From a checkpoint of a small segmentation model.
Data: trained on rendered made-up planets, 195000 training examples.
Rows from block 5 of the decoder of a small segmentation model, named by matrix and row number. Rows with one number belong to one channel. Each number is 128 + 32 x the weight over its row's rms, rounded and kept within 0 to 255. All counts start at 0. Numbers have three digits each.
After each channel's rows are labels from the 100 images, of 14976, where the channel reaches its highest value: "strongest on" is what is common among them. Only what is clearly more common there than usual is listed. The data: rendered made-up planets. In brackets: how many of the 100.
# convs0: first 3x3 conv (decoder.decb.1.1.convs.0.weight, 96x96x3x3, each kernel summed), inputs 0-95
# convs1: second 3x3 conv (decoder.decb.1.1.convs.1.weight, 96x96x3x3, transposed, each kernel summed), outputs 0-95

convs0.76:097166151138144172128114191183086199095081069125101133069112213163130158099112129103144101142130097130155070086136121123153105118133082202148124141105127135125082158145139161115148118158074117172113170101086138127106168117146110182142096150116084110111126128113141097220128136096136155098
convs1.76:158102115100098156159182171112179070181156180136100160148106003141118077165142147128117182097198155118125158119130145131111167117115138094130198147159137125162161086123115128139124181117153141067126131124214144133137081148147175150121147129133153127116123093129116177118117130114149107108
strongest on: rings (100); moons: zero (51)

convs0.79:103146139152116089143181127113144139087068130140161159163101123152090111116190097111119119098128106094071101117077140094106150235059143121144121116128115140033124131154205192165177170159127088112085123165170138132128166149114149126132127126110101135136109080076148149145143096145130135152
convs1.79:115088143097124145098081132102137159176143130175028089081152148118136105150086138159150097167127111135194115192179090163140116085168192093144136117115144105187093081121080112128081127160118112119153106086089108131158057095143117108099137114128120131059158127168101134085136140087118135132
strongest on: rings (99)

convs0.70:086160112119112125161084075124157160126150138118142107138105141144109097138179108147104143145135139161121124139082102110154120010111209148135151079112124127102123088143179130109168151088162167123118111108121109211073073144119132118090036105105077128119174167120126141128129147153190143131
convs1.70:179100133128136114117135170115153076119118130130105173117142108128141130138093194077129076145168127063138108122167131112074159162147107086170130161202123119177138143072097117145110092152124131087138113125099136049199119098184156130145188131141185172133081094156101161139189137130090134101
strongest on: rings (100)

convs0.18:112114159185157141073122098186114115147121144106147100134136123184113117127130145128144132132148137058144077080087123127159114155054150095116157116172128148132063101058095126194110132132117091153176070110144120131126175148120177162072152112155121132079146093144104149105109153118126066218
convs1.18:085194139078070121189120139145116130199132070161085100110149163078105063130130053094119106131081115110104165179124090127125162126149113130104136098078141164078159190176134133075105105129174180108146164108120127128147106120094106101194095152159110120147135149135111102163096138124112140103
strongest on: moons: zero (98)

convs0.91:166075132166134123145116107066119137106093122132153158127188157116143099201073082013077148126113099132141124076133103183122105127122106147116147120088144130097132149158112110124096123111144159132099117110111198168129136126229147112152107118175125179116139143152092128158123163138070136082
convs1.91:126184178107110091154119151131179108126099122063133117129035052130129127106184150167097088108147123110119160129150152079135130102102177140128118137119190159117089128142168118120171161136137091159159127166136093118121127128008117165146132153099140161123190140154165106143149137083158131172
strongest on: glowing rim (69); moons: one (60)

convs0.69:141142132184135153099126089131122152128107175114101158081187134162179133131070097160107154069116063083069125131118162116153110175167118099122158094101122129147199144109178167080101173115139100134163140108084107178141169134178126164146144084100111161166072110103144114080113165129141166077
convs1.69:101108117076119134153142157061155082160145072115114082163035104078098061128140190128150138174142173065150140114124094166091136124091113158118121179169117125124085142112028096139127118133104124116103190128150107127084098113108152112159111139149177164106149102120123164163141103115105136115
strongest on: moons: zero (84)

convs0.74:103113151156112152128123157064164173105080097144123148123128229142078156151122163209102070119134112137113158166078148138159172094127135157111106134137125151113160118079095103162116124075118141106102129137153159089128108138151120180121125028087130110138172096079099169057116101138126137133
convs1.74:115108192111115102149172145162065089065205148094096143135174062111106097102124141054107109158108116132153113072135127158149084132092110114142157151118170086113089150125161145086102144158105078146143118161157109189121146133052131134132132161137104126120072142197132121204136125137140134121
strongest on: rings (94)

convs0.81:154109107178127132157148075107164108133130105095175145232109134166149111139074153168119135111113151122180141108189137100134152067133034143150142057141130096142080104134144085070143097148134107147090084144166112158149128114106151131090111095192130144075147143122167143144169131166135102146
convs1.81:125101164110189132147096149170093122142150143155136141097191087131107186129091165127080127126124085154081141193088133127135113167137192111142159178096147123149141131149135154126094162130161067124093115064084085107118117138152023122124162104060138140108115063098108152152128106121144125073
strongest on: crescent (50)

convs0.25:101109114110123160097115160191108122128163130141141125083123103118114126120102121115089153126100119088121136125101119118165166175134071145106120114098190120139083173131095106133143151081128098106165138153128175156164148153065168190122176098094109142048171146081161031164124178107056096134
convs1.25:145110126111148135146133100089145131216123070109130129153122193145167104106106108132122099178187115151100148193115098123080116128118179149120038110133021089128157100139121191108076112125123129135143143138175129106098150131169141091103101147145165146125089104155080143171128081152149168128
strongest on: moons: zero (96)

convs0.73:146060133123131167141158062147053101178156090143125148071129075147099101153133105091093095076069157085153140132128157111136117086063133119142076109147121138095121165140121149120140118090162104145151152156194185153147116108148108053105184135087128146129166126145147088084122143161108165170
convs1.73:118141134133186076153124154091163156076069137108146099184100121128132154088100169158112135164200105153119146105133111138126090160145122172127157148098114133153147083136127127166156188163139183096128177158074077095060099098141146164117072165154129136076157081144088158187141137138147107076
strongest on: moons: zero (79); lava world (36)

convs0.35:155165143090118095085088144171132176109099068148095120120134209150142148141112121107139069124088132107160083088146128103148142106135108164092125142147112090103121147144176122148179105134129056130141113172110093112147181094148112157125201125151154165097150101078156108219124110083176067128
convs1.35:103096149139155088119169134123143083124121129140144110177133077050118118142127107208119203115182130127116111140126080157152161123138166091121153130093119158162139138157046094123056124117101194118156158105105151091119071065116172154146111109141116082145072088145156119109095110188109125127
strongest on: moons: zero (88)

convs0.17:144122086085163112087137116109104112136125144109160234101114055061119118073178196080126117174183141147127141098141126082136113096127156140166143136100062166121147151111147113121146113193145149168113094221106135138115124157137096146096062148098131147091115116136144128127143097154135156116
convs1.17:150183097164091157134135107126088121049141124122104137116106164213126169158109086161140136071059140134111113141147179177152110098160112124096168139169158119157107111155175136197064152049108081090126171114131130116112155099109131174111158157146155134137158133128170138133127175080122085124
strongest on: moons: one (70)

convs0.4:127108106120108137112156027169160161172100098139110142136156213081121090146118129075190148111172100108149125120118164143159104147148084074107135129161135170061136153188126115113149106112097107154101161157096100119103115152160148175169156121137192120058119098159125164093152092117110130087
convs1.4:107137156176123103111123186131131114108175205113100116131065058119121198125114141158131168123080126168119151112142110089128094119105150145114189159097226104088133112117084148108091133125085102174159130087123167136151170130055130156127098165108085134133129160146175152115094171147142084146
strongest on: moons: zero (100)

convs0.50:057094143139230130146142110097113148145139099096131144110126092134136074108145155089159135083145177180111086157173087134130143205117104133088151144123104106130137114248109141159114114105146109128098092088104121096063145139106158111167164163143146158132142113153131139161131086144117156182
convs1.50:159152148104070099163075163140118092131138120129164137143165141166157163166078156154098112186100033102159142118131148147098143113095152125132037156140079167120156166098107160090136114150118153150154116157125159126181135155134095105078114140102096055173135136131131134130115209166138075139
strongest on: moons: one (58)

convs0.82:123179093177174123142114136116097156154145109141122127097123193147134170137161210143116142137117109099158105150185137119111101189096119119063143151145093149136034137153117151110190139123088118171171161140106081116121150123087138087136086109153161104066145088073148132196103096158149129091
convs1.82:095071161055134129170199131130151105122142093140133101167126156156133096069100094046147124100199161124098117103098158122149149066156142134213102069121126099100195125128138136159095125159146127097163141119133164119107072136120138124153137183142090147110108149162117133177105175137104114168
strongest on: moons: zero (52)

convs0.47:170100142122159107086118106156114135095106166148184109111122149074102117185140129148098193152069149190135081112089119102117151098168150138135191149122099072071108076049154133141107130170115137139112112087111182153128103126114243106122126161107139149160145113129123161123079140145145100128
convs1.47:089138139148154153137122123174204064152101127171067109174152082132156119094148138121129085157170122062136119124121157185120117117144107178133088088140151183159122212199096075099148097097115087129166080169070138135129137136110108146165134106164114143110129122144101119093132109104087167171
strongest on: rings (100)

convs0.23:095115160083113087155105123179171145092105124147139136071113199119151174150127093134131135159201141065091069072118164118123107090134086113163188130177123129104122166144123154147157091227106162100125145131073097109137127109113094113142076155175164124107123118119119155096177125110140162162
convs1.23:167123132140135146090149171100102141141155152119120151114099077153102127155124187161158187036119104141153131149130106144073153134151173124092221131108135141141131054143132121154139185006164129126146118126165111096111151087155152161054127105152138120142124078147141113131119124155115122109
strongest on: rings (100); moons: zero (71)

convs0.32:103153135069136160184087123143151164138103069077095203144138141155101136139146130090110072088119130110102179153084114062154118184107073085188184118092147151146107107180183129116116128143140101077081143097152200145151142120129118136146132143139071157175088108122153150142115127159129097123
convs1.32:075139124125091116139167163142143097114148157203139105051130148101157087160059171142125138148136118111168059120135141187119128135123162149054108177094166057136112139133129151163140129073158112161124130136097138084185128103106093124126100156109089095131220147150118182135117159159144142143
strongest on: moons: zero (83)

convs0.63:167146138156132165137137120034093096088160151133114127100149127108158154116132113146124234131076082143142147122089137127087125146157162166167120163150153152128161120164123125126086100110142115082143154162143134121106054074133133105178124105042178168056182129157123090112136108084130128135
convs1.63:111127149176132098126145122190146128159113114093143150142145111137144111169173123125085096218137170063071091113179135115163141141094111123116098123150115094117124150118142111119148135174149120192104105157149136166161140195245127158091133145120093115117078117139134179163078162187140155125
strongest on: moons: zero (73); rings (61)

convs0.16:128096093212127130103119139168141148154156143126168119119182150117132110123058095154124091136113187190123185084155128166128028060145180149144107130134082157128101137147077130135130091090128135114176048101114154094164077104164140138137151114123170158161148137102136155140152118143138094107
convs1.16:149112139137154099077126146126070134077107072097134141122165162175095158141176140137131145120141106109082072154132099058167080119125106103123123126127136066098113086101175123101115177154075126136035109145137167193137191176160133178129146151100170162092131119155116081106131173105113132146
strongest on: rings (81)

convs0.64:122121115119164129098170146117141167137094095117092132126108123169133141171142067097132128112124189152125106110152107177107111169151123137188123108111158013098126091189173115141105133103133169120107110184152106182078122134157111140132100038171107166086105108150121171045131104137118113134
convs1.64:146142123132100120158099094132120098095134165119175094147184146117131131144156153115113096147153065141150113102138093050148143095101150116099083120118105235151200166083093125137125094148140060158165142075122138095166124156127189145228157135085093116127142164138124158150115130116099141134
strongest on: lava world (36)

convs0.86:112176115118197167157120105097091103145103078164143116094162123111100126117134138189149130134127130074109142143167101178095085177162118096126128128126127143153117090150083095111095125119076174144157141110103086093101127182125222170154133121189135158103047131117132131158209112156152133082
convs1.86:137130079144135096108183153138110197071142112168103133131121134162150109097137130114132137121141113190131122097144120090132149095097132203146128094150107089085130170170164224176201139150134097130094111116142179181142127116147080123068147125153137158116140097133127199095057120076112112113
strongest on: rings (100)

convs0.71:108197168116174101120157099094160147144141108108121125147098191094129136102104063164111099160093161140151066179098160129170154113192113127120099092137140082180140138073135102111160114152117164121109108141116085142169094164166161092065158072085127134138061157074136112128098149097080120113
convs1.71:118082107105109132159126128120105123118098162093132066112138142186158155165101179117129170155121071135102174117125126097056142138148116178086184183124099165198111077129090168158052127117130125112182120120105151120088106138109130133124113131160141103170114118137128165188167031124145152169
strongest on: moons: zero (85)

convs0.19:184123137087117115153125136133130162150144093111062077165101100102146162131191108198118110151146132141112111099119075104161102073137112178153113143125099128115142079146121131149087122167121115082179132074161106098070133130150168162058135112142139116037111074095188136070120106113173130124
convs1.19:073151096161098124123111130117165116121110116156228179135130108115125154161067175056122139090102129122137081143158140129076124107126158083123116145131106167098106172106142154137138090080150136148151145169096169122177131101140174132140140211110096132197154135110108180214141136112085134148
strongest on: lava world (33)

convs0.93:149088103144113116140107081133110092156080158129136131186106108159128109191163161189160122167102099163175145121160107134107101111145177143138062118107138057151075113138092131119107139101138142090122144117140109135114098151018149112119156186131083070164099144087120114060089180147115128117
convs1.93:117117095133161133153107153140135140137167126089191135088151179121130123077138134146120148149120137137066102136118170157135144155093157091164142117150134161157180201120180080175077124174110095163072141089139156143176164085180165147153117028137142196164107144129099118094172117124166123109
strongest on: moons: one (67)

convs0.34:090154088097102088129078101101161158087116124154142076104135148160133127165125073142096115135122095172121099159094145155124140064127115156146142156106128107067140066095130157134104142138150115173105150130152133188207122119137134167102173166107139193090063131094127115231146099159163115098
convs1.34:138142167153154181167181152145153099195119121100087148162120109110126085098091150172090163097150128124127168110159100100153097135130099156082074084197132179097165146189092125111203126128155077136155138143130124077082114119149145128161092117125095108184145102136080200087110142108150137159
strongest on: rings (99)

convs0.40:154202154160155094117156130070149122132086125164131096090136125148143110145128120123131094151120143141069105219101068151116136126139159122188123086100091133113154117088111133116115105125144142149103164104080106157193098124123211146154149093096092126105123111097062173078114215097099133147
convs1.40:116077093140140136122181136149089150080151165146087116072090071124105173156132112137149129082164183105200156070154151109151113094120081154060150093147186098084117113162143184143140139139124181071113146108136097102080146094083074130114070141099125139134168123143137146128088095150131151102
strongest on: moons: zero (96)

convs0.53:179161138149158088152094128137124141093103132159136154083152125141124116076104126144181089123148133237112146126226046133174060134174168129137114155133103147120123150142135184116162107130097123102123097204082137098106115110141191167142126140067154125145118145144117128095118100106163126122
convs1.53:077086125142127197085139160149098175134117097143102157162192166065116169183117141106103166137168104141114129115072145118144104080087068141110164120085138121151155131115083074152129145111122097188168146142118112161106148156138035142135130075135112139082155164105150125129126136109057108084
strongest on: rings (100)